Rows from block 3 of a small spectrogram enhancement model, named by matrix and row number. Rows with one number belong to one channel. Each number is 500 + 40 x the weight over its row's rms, rounded and kept within 0 to 999. All counts start at 0. Numbers have three digits each.
After each channel's rows are labels from the 100 clips, of 14976, where the channel reaches its highest value: "strongest on" is what is common among them. Only what is clearly more common there than usual is listed. The data: simulated modem signals in the audio band.
# convs1: first pointwise conv (model.enc.1.1.convs.1.weight, 96x96x1x1), inputs 0-95
# convs3: second pointwise conv (model.enc.1.1.convs.3.weight, 96x96x1x1, transposed), outputs 0-95

convs1.20:550592579450511485506502493466505536492531505526493477485529580579517566559500479388513425565495588511500484480497546562474519493515414459491479503486561428530442501415505520523469449535499528490464471508496473557501592500501522466513465501483494531480483519495478465533473547517572493485
convs3.20:475488510548502478523479521528575580492515505555453539483446507517481518539504507541545510428489503509450490572536533445520524548454465560485487490503506514561491486470450518366540518500415512441578520481504518479557470505525507544498518517508527430532507468466471610591561513462506508476
strongest on: 50 baud; frequency hopping

convs1.28:510503427500471496519488461547420496572528470541490504582468559514543499517481534510547513489515492481504554503515448460501502544462410492506478520503535507510460433516564520494518497562524492463505538511562463494527501442442553394535519370541515491464460487497465569555475577519511445525
convs3.28:538451536580489489511376511499458518462423498498461491457497510503519505478500460503551474533492494467508559487482495542547465493502459479484447481525515523524433443535519524479490482503457536415449465585480472513597596496490546479509550457504503397578504489459498438510443491467490457491
strongest on: carrier: 1.5 to 2.5 kHz; frequency hopping; 8-FSK

convs1.31:518555502488564438550520410544531529473566495499473484474496473435456495581481473437512505437509517509596546471424468518491477435449490516533416453523469504542456611515508473474455492547469506465545467514491542476515501415486518498570547508516478492550477521512536518501472526480563511463
convs3.31:443485569497562554478464511466481482468432491561457464497483551425504519483509491559440452531479565477461566470501484451497522475457467549464528517540616435523430487518555475522443500482509458561507464474444617527464530464502499484474497483512435513491452520489545536497542463473536483503
strongest on: frequency hopping

convs1.13:545478488486478476528522447503510588511542403438484492541507490461423516526525481501523439539513511554596537507479513582397479479503527440506485596491560555522475555532532527561515500486486547497444466506525503523552530541538493486506494509533466517500495590505471478564445463520516432485
convs3.13:528489494512475464497471507548508460476427529565484525540515487506520450505481480514520491531555524521525433398503511478546478422590509493586533411509520510557473492569578489579437445534506461497489489487481480515528545542551489432459482535534561503486479533470492413474486477507507556573
strongest on: carrier: 1.5 to 2.5 kHz

convs1.53:515450514396577517533440524568569465602491484447502505531463482528508518500573517481479511507496496517500457509414460532481508488492478496494473472505492558493522417381470464549447487464482466522504499518512511465477445504486448533450510566469498456497519561508464520478516551533494580417
convs3.53:486581489545506473550509468537524568545566523498450430499474445572529555551520534482473512477503485515481447556559447502595541534522538556540529463490526513437501489456503548457562599469479525449551476490579504460506499542469515544479523491522541482521510536527463541543518539561523548453
strongest on: frequency hopping

convs1.70:559526493540460602532506544537493502499483480565481483468513492466540498513459481495510465514535553476481432554526409519522525506502484524483497463543573483488475487561460476521497533387439488504524573520477449469495549559467528591475545545447518496417465471535489501481485458521532602467
convs3.70:444507515503558512447550499505433496452499484539486494488539483500532415555524559557439550525530539445428545504548474474487501519503586523583535516570496446510473480471499501554379496446482442512505506540481551486454467470546527510465460496551420512449459495522517559534519528463533510532
strongest on: frequency hopping

convs1.79:472454496560456499529479514499450539493535539469506619559561509516586463441522530499550514496551477511507457519574461551493578577466452520500486478531523513460483473514539472554606526529520522470496507511563551482470487530510510500489495527471472502523460501451467579519493563546497411563
convs3.79:550547517569541477578484542566416505534518529486542477472504461482524497485451507440493509453560480557486473539539506463578526494546520408527507468563539520495524535505569509435429469560536495490500449432535396481536452530441492516520446504477467583547497472471512477506504485491489497508
strongest on: frequency hopping; 8-FSK

convs1.64:409439482486500515549508613548553473486496464536473523455523501489481589441491433497460473465492520479448499545481488551443500450435559467523538535479480517568439480501488458534534444464488519471483489443502385443571510527487508458504509484500473512484479506514544468484433559480513570509
convs3.64:542452469492534561543492503440515583458566469501554468584548482518512480494481431522500554456479462453469574505423434502578521489527451491495501496444523511478440564450471525422525508551485428482539525527495535485553495513502490431509414511502539483450543500455442531478518511501486555521
strongest on: carrier: 1.5 to 2.5 kHz; frequency hopping; 8-FSK

convs1.15:555424448483528497492481462527474525561462505467516437490496503521495552478511506508564498456476511558470559521515505467469542539508499488561484475448513455538508484494576550476455419498489589452500431458495539447565541471441489415508461472513446509560454455482485582557484590484491469529
convs3.15:522558485529496474457542484473515486571535495485520504570477575466486563483480511517460521551488505575502464521572551449447528456488533456460477520470401428491491498411470496538527556471454544529493530434509516497534461451546456513479419489521480553403526496562504496461511511450468552465
strongest on: carrier: 1.5 to 2.5 kHz; frequency hopping; 8-FSK

convs1.18:471544579391600448555449566490477482494511458513518405509506487508503530585525490460508470501447522494582496479496578431475477453505477484528491501478459573528503569470503506516418487468490534471511469470409485531523533494526503473545554437523502488509485528554530488495482480525523440535
convs3.18:523481527471535550488500519458504439492434449501471421465522542462487489498448515490515472592520471461434489436475476537497450449491444453479495532467535537500430471506485461521441525495481530519478499562431575540489621481456484463470511573516483488464469475466511548475423440454467435499
strongest on: 50 baud

convs1.57:511564543520460566494522568472422471494545472576522595543503504513520512523484522499495492501483542477512415498596494464564494573502510467436449481506557552514454542462544541531511541565479492517487473535548472475448452458453503505464545502465490497500475488558508473515527490539498366506
convs3.57:495481537546527467456470527442458429447453508586515496549507516489483531507471460431538420498508527572521424482483475415507523465458511530474495492529544465569456462487484461575459535460505431500462489442441470557443487483437525451493529507539471419506532525511495504470496479559584511492
strongest on: frequency hopping

convs1.60:454490500545529476439468499501472496473498542510429676561459507531528535469549498462429448550561493514475535509555433511481498516492493498487588494553500516457536496517454508454522526572499532528479465518548538539483502538428429588521430508500514465512503464495506516502528522531478476493
convs3.60:515498565514480534457452500482507493421423510590513481518466606450476539573508519431461435484510486569538507428482494478422504412489469453470499501475569453488504487538496480514524515526497504504419519472492556590497541445497483492476496522494453479529554438557535489486500551474542487479
strongest on: frequency hopping

convs1.84:511481546466478484562428520464542472486487520515540529446531460532507447514579507473563483488511604433451472514471452548504509434530502513499511591489448515579474520498539506475502537506481512438513476475544470447563465511457509448552447488515482496472543474483606424451415495511491470496
convs3.84:476496460529454539528469514500522598489466575457457515509490443524511523493556430497510560464519491472476539604482474514529496481506468539518464533455531538520462438441525579398567542495494517488543450459522553452403497510533488538517420489495568450507518468453496519479488446486481514473
strongest on: 50 baud

convs1.69:477533474549528489482546494476500503430522450444442472477463470465511544500484494514488506587481506570488519422523503603461510450474533448521446529451538576441408537584530503521511455503467541565448425483533481529535564559560480459505538502523491499528517491566556501488472468481526505512
convs3.69:498526514464533507459484490486519362490479523528468492501556586447462477487495548447530520513497514524553441474463461530410462490567491459559546491440539483432511541486582493598457467517532475523429501513499454499520508504437513532504498511460526575513480552511535519469504497582520512450
strongest on: frequency hopping

convs1.75:495462507558519497497504529506514508405539462526502549466479457480480540496475490540525490589472493566487502410483530560475539480445551480523535512431535620483498519606508499485525504482509511544459418513534519513487492552552467399485497383495530533487513500501538519466473448514514507531
convs3.75:515466482567508439531516493549516597531526482530479487523449429552510533524470480544484493477496488478450532510495511420526503512403504579466445513551476506546521500495445516358529541509461459501547461498512475506497478501528507517537527498614475456491501458520520467582506482426515514549
strongest on: frequency hopping

convs1.12:461472472512495459534469545476471430544480522537476501477452536605497466457467497509467474548528503550493525483455514564514504549522502525520531519460488626513521516367487515493416509517509508564485519508506442537499419480580501546491439511506500464545486545510475448476528495528437480574
convs3.12:521480541480499440503522517424435469519547454507478477548497445454580448495476495538456483545471440511492505456538495530607518454433497527454563510509477522526515512538506560443495453529547394553489499497531439507547499535526525470500517494571472481475452547526491449561517401457516472482
strongest on: frequency hopping

convs1.19:460494467550479440441516588500461487528525487520480523484480493528466496458514505509489535508529530508428515460476468528480496516479594496476518545499470514526500596469408426497460491443542478494498460415509500471516497434556503454514442471511449486562448507538514601441497599491464434510
convs3.19:381565524486412507473595484464500432531463485480513525454483497570485489453491561510476509518547547545521473466551572486422472493511514457495540527577498478454499584512507450522489398488470575528466537464483530522476510470525499501492479545572514495493434502506513472486471494532518438489
strongest on: carrier: 1.5 to 2.5 kHz; 50 baud

convs1.89:496520455505572483509443508449463500558450539393518489486510497487507514449546540544497489551495424527534553464575489443504581499483446439558483517508499507457501482480497503561536480502437524536457450538409457553550522535449454441521497509527478451527464507540438486497516563546478571485
convs3.89:497498471501497526426532521466501456477422495510462538499468571482495475520477508504495503588549564456469531394452549475397522478467512489537522560496557507557520536466527452551457422552491544503513563503462454560490486502487465467469471492537466479547433513466553522447477502552472441553
strongest on: frequency hopping

convs1.22:490465478494462466483429553508508465475516548531507531449480465588546530469571520474500481506510500515488486466471565487510517525437470523480486450462432486479522477461484546502482604554550475529475432485510517451500465450526399505506492454520574554485589572541439485440480465482477481582
convs3.22:537484455499535540471399496472492469481557468500477529476555502512530535520484473486540455512517522470503572496450529519437445467591522497479450493484480499496523528427463416573433494468515516457564533556447569466488492468513442500484520508532487430456550536549584509451513420523439492518
strongest on: 50 baud

convs1.41:528502501465510546473526475509482493556518625491483445496517570587519542432496555488489482528489512474478509526529515439514514506518477478506440503480534379516616449372483507482396491500499517512507530496493443518517525456473474475468500444485446508480477497446461477489497558520521514518
convs3.41:462486508581456527502467510534555547529513432518433491506474527487511546505507525533465500494511549478513500473562518430483509492459556569465488497523458497566539474497479502484472565510412473426528408566494477483546526490496534546445568531606442401529475483485541498555527507480526551509
strongest on: carrier: 1.5 to 2.5 kHz; frequency hopping; on-off keying

convs1.83:527444447551562519543507514491481496528491387472515534542479477399502476543521498519577510536496453478479492456488536473503542495501474489457532482481511516502420498566521501495640510520460510543494497525529535497493496503422505366466475452474518476546476563525501479479498508447534429484
convs3.83:481501570445532447467508521491490466502483497492510451501497524472506462476540436541512479606552482469479513483479466597526463467557461492555481537456523531444513402515581478560510468488541559478482540458493564516512569509464467414460456461459508534470505485518480509431467506569447455455
strongest on: frequency hopping; carrier: 1.5 to 2.5 kHz

convs1.9:436459521557481489452528521505525523444498504426446519505442504527570484467507453515423522462544499535471446508536440564476552525511577502494491491538482506465483466506466516532558544558550522423503514458532542479498511553512479542485510548455499518519399462506474454516500526510581375454
convs3.9:458558438534467449515542483549525532531607522484529517467487426498515510517481532543493512436453443480504490523567471511598522550497551548506511475490468473478531488517491552489567520500562531460517496474551419429529439535502525540494540463510545494510483584531488516565572542529493575464
strongest on: frequency hopping; 8-FSK

convs1.39:483489486492512487560491495512512503480584450561450481554519517454544457526532571556471509481562526578487565565505447512456535541501517541541492489522475550464571474533505497498447499583555470495541513517528533429484468429425487526453422583478564482526486483461476478528496431484484453534
convs3.39:517487482543449469459541424483558474474489519483534553506522484553488504522515493521506452471514540620514523551470448471514498458514513476516483490499505466568501536544433512494418463540608485525499516480497503501477538531534482500565515502494564556378507483507538552585546426532509506570
strongest on: 50 baud

convs1.5:469460502543531514500465566420430490584499476482513502488519492546541539417449460602462457530481500508480494521561474481508470464490560478531475521522533421474481499465511456424617532521538507514460453472577469539518536542513486511505476485514454498397521476497522562483484495548533494452
convs3.5:463468403465494540549514418559459484393474607527527491546464518473502542472478516425573519518525484460518460532464526581411520477483489482519507479460526527463494516448553502527525478489489483504489522500450413485523444443560462525478492528524516500557506462488481546461529488444550525467
strongest on: carrier: 1.5 to 2.5 kHz

convs1.81:463563502492502467486490493537421496514482487574432580438470522483487499532484458487561507499520472533524519402472503431524552532428506516471489449561588553452407534471479454493524526496487524415510479562538489506531457451457502514493485532511473486573506420498544450491490516436518537516
convs3.81:495502538503514513511470508460565466469583481454565472456519497506497519527410505536540537431500494517528466519498467505549548475431489455577522434541439559563531512513491472538533472558517511491520435522572511503563469596483527578563583491479520492590516490507471500508498533528551462501
strongest on: carrier: 1.5 to 2.5 kHz

convs1.51:572548500458584465467406552491477490487450497477499383528488526506536539501477569425554454507496483446494518464458462551508401469491511455520443485517470490544496457532560498446474518508546472518524462513404560553500444542533511501470522505516569467494525460477500458477508465479516541526
convs3.51:485498438442496559465531484508552510448499568495491591477447520500479512470466497483479527435478525483545481511545438544474521483485485460513533473505443554514504494512535480547578487554578578406459402481473499497492470450488485598530509601490510512494548498455466525524492504473469488423
strongest on: frequency hopping